Weights of a small segmentation model: arch unet.
Rows from block 8 of a small segmentation model, named by matrix and row number. Rows with one number belong to one channel. Each number is 500 + 40 x the weight over its row's rms, rounded and kept within 0 to 999. All counts start at 0. Numbers have three digits each.
After each channel's rows are labels from the 100 images, of 14848, where the channel reaches its highest value: "top examples" is what is common among them. Only what is clearly more common there than usual is listed. The data: rendered rooms with furniture. In brackets: how many of the 100, against the usual share in percent.
# convs0: first 3x3 conv (model.decb.0.0.convs.0.weight, 128x256x3x3, each kernel summed), inputs 0-127
# convs1: second 3x3 conv (model.decb.0.0.convs.1.weight, 128x128x3x3, transposed, each kernel summed), outputs 0-127

convs0.17:500500500500500500500501500500500500500500500500500500500500500500500500500500500500500500500500500500500500500500500500500500500500500500500500500500500500500500500500500500500500500500500500500500999500500500500500500500500500500500500500500502500500500500500500500500501500500500504500500500500500500500500500500500500500500500500500500500500500500500500500500500500500500500500500
convs1.17:475500500500500500506502500500500500502503507163505500500500500500500496500500508500500505571503502500500500493500500500506501498501410500500499429500500500500500455500500506501500500499502500500500500500500500500446499513500500500500500367500500487501500500500502511500501502500500498498500497456504500500517505500504500501500475506500497486501500500623513624502500501500399569500504
top examples: count: four (49 vs 18.4); arch (35 vs 15); barrel (34 vs 15.2); largest object: arch (26 vs 8.6)

convs0.117:500500500500500500500499500500500500500500500500500500500500500500500500500500500500500500500500500500500500500500500500500500500500500500500500500500500500500500500500500500500500500500500500500500587500500500500500500500500499500500500500500506500500500500500500500500500500500500503500500500500500500500500500500500500500500500500500500500500500500500500500500500500500500500500500
convs1.117:479500500500500500500500500500504507501500508363500500500500500500500500500499510500500497604500500500500500500500500500500500498500501500500500522500503502500500508500500467500500500499496500500500490500500500500530500495500500501500500507500500520500499500500500498501501500495500497500496500524503500500503501501497500501500491500500491433500500500746497474500500511500176495500503
top examples: count: four (47 vs 18.4); count: three (44 vs 20.9); barrel (42 vs 15.2); largest object: barrel (28 vs 9.5)

convs0.88:500500500500500500500500500500500500500500500500500500500500500500500500500500500500500500500500500500500500500500500500500500500500500500500500500500500500500500500500500500500500500500500500500500564500500500500500500500500500500500500500500500500500500500500500500500500500500500495500500500500500500500500500500500500500500500500500500500500500500500500500500500500500500500500500
convs1.88:534500500501500500499500500500500500710500500512500500500500500500500500500500498497500501413500494500500491500500500503500500509500646500500436520500500501500500246500500500493500500502500500500500500500500500500540500499500500500500500508500500535500507500506500527500498500498500500497500500402578501500521504500471500499500509500500500467500500500367500578500500500500455382500500
top examples: count: four (46 vs 18.4); dog (34 vs 15)

convs0.32:500500500500500500500594500500500500500500500500500500500500500500500500500500500500500500500500500500500500500500500500500500500500500500500500500500500500500500500500500500500500500500500500500500979500500500500500500500500494500500500500500612500500500500500500500500609500500500501500500500500500500500500500500500500500500500500500500500500500500500500500500500500500500500500500
convs1.32:499500500500500500500500500500500500500500501501500500500500500500500500500500505500500500496500498500500500501500500500500500503500362500500500492500500501500500500500500500500500500500500500500500500500500500500808500500500500500500500501500500501500500500500500751500500500500500500500500500477500501500503500500516500500500500500500499448500500500599489613500500500500540502500502
top examples: count: four (41 vs 18.4)

convs0.53:500500500500500500500500500500500500500500500500500500500500500500500500500500500500500500500500500500500500500500500500500500500500500500500500500500500500500500500500500500500500500500500500500500601500500500500500500500500500500500500500500500500500500500500500500500500500500500604500500500500500500500500500500500500500500500500500500500500500500500500500500500500500500500500500
convs1.53:523500500444500500498500500500500500501500502554500500500500500500500500500500500499500500521500495497500500503500500500500500500500571500500497296500500500500500530500500500500500500499500500500500500500500500500474500500500501500500500504500500511500499500500500419500500500500500500499500500242728501500546500500504500499500503500500501498500500514468500514500500500500438630500500
top examples: count: three (42 vs 20.9); lamp (33 vs 15)

convs0.60:500500500500500500500499500500500500500500500500500500500500500500500500500500500500500500500500500500500500500500500500500500500500500500500500500500500500500500500500500500500500500500500500500500499500500500500500500500500485500500500500500500500500500500500500500500500500500500482500500500500500500500500500500500500500500500500500500500500500500500500500500500500500500500500500
convs1.60:493500500598500500334500500500500500254500500497500500500500500500500500500500500501500500501500504500500500497500500500500500501500500500500321486500500500500500516500500500500500500500500500500500500500500500500489500500500500500500500505500500490500499500500500503500500500500500500500500500434425500500448500500493500500500516500500502497500500500493500499500500500500500253500500
top examples: count: four (41 vs 18.4)

convs0.16:500500500500500500500615500500500500500500500500500500500500500500500500500500500500500500500500500500500500500500500500500500500500500500500500500500500500500500500500500500500500500500500500500500606500500500500500500500500502500500500500500751500500500500500500500500793500500500545500500500500500500500500499500500500500500500500500500500500500500500500500500500500500500500500500
convs1.16:505500500500500488500500500500500500500500500495500500500500500500500500500500500500500500496500498505500500500500500500500500498500508500500500497500500500500500500500500490500500500500500500500500484498500500500899500459500500500500500501500500499500500500500500497500500500492500504501489500501501500500499500500492500500500498500500500430500500500641494497500500500500367499504500
top examples: count: four (51 vs 18.4); barrel (35 vs 15.2)

convs0.4:500500500500500500500500500500500500500500500500500500500500500500500500500500500500500500500500500500500500500500500500500500500500500500500500500500500500500500500500500500500500500500500500500500500500500500500500500500500410500500500500500500500500500500500500500500500500500500626500500500500500500500500500500500500500500500500500500500500500500500500500500500500500500500500500
convs1.4:506500500785500500500500500500500500498500500499500500500500500500500500500500500500500500576500502500500500505500500500500500503500504500500505477500500500500500478500500500500500500503500500500500500500500500500407502500500500500500500523500500471500500500500500494500500500500500503501500500307503500500495499500500500499500475500500500494500500500496499574500500500500515250500500
top examples: lamp (33 vs 15)

convs0.94:500500500500500500500500500500500500500500500500500500500500500500500500500500500500500500500500500500500500500500500500500500500500500500500500500500500500500500500500500500500500500500500500500500499500500500500500500500500503500500500500500500500500500500500500500500500500500500511500500500500500500500500500500500500500500500500500500500500500500500500500500500500500500500500500
convs1.94:376500500451500500399500500500500500404500499642500500500500500500500500500500500500500500404500499500500500500500500500500500499500542500500499512500500500500500854500500500498500500500500500500500500500500500500481500500500500500500500442500500513500500500500500539500500500500500500499500500488509499500500500500477500499500523500500501498500500500480498459500500500500505544500500
top examples: lamp (35 vs 15)

convs0.71:500500500500500500500500500500500500500500500500500500500500500500500500500500500500500500500500500500500500500500500500500500500500500500500500500500500500500500500500500500500500500500500500500500501500500500500500500500500499500500500500500500500500500500500500500500500500500500493500500500500500500500500500500500500500500500500500500500500500500500500500500500500500500500500500
convs1.71:479500500521500500394500500500500500203500500493500500500500500500500500500500500500500500573500503500500500500500500500500500500500502500500494489500500500500500510500500500500500500500500500500500500500500500500485500502500500500500500505500500489500500500500500501500500500500500500500500500476409500500495500500476500499500407500500500492500500500498499498500500500500502217500500
top examples: count: four (45 vs 18.4); barrel (34 vs 15.2)

convs0.50:500500500500500500500509500500500500500500500500500500500500500500500500500500500500500500500500500500500500500500500500500500500500500500500500500500500500500500500500500500500500500500500500500500597500500500500500500500500500500500500500500572500500500500500500500500503500500500499500500500500500500500500500500500500500500500500500500500500500500500500500500500500500500500500500
convs1.50:555500500500500500500500500500500500501500508351499500500500500500500500501496497501500500629500480500500500500504500500500500492500512500498500334500502504500500500500500500500500500500500500500500500500500500500577499499500500500500503508500500492500499500498500427501500500498500501506497500574500500500335492500462500500500416500500502460500500500531489486500500496500240394500500
top examples: count: four (53 vs 18.4); barrel (42 vs 15.2); largest object: barrel (26 vs 9.5)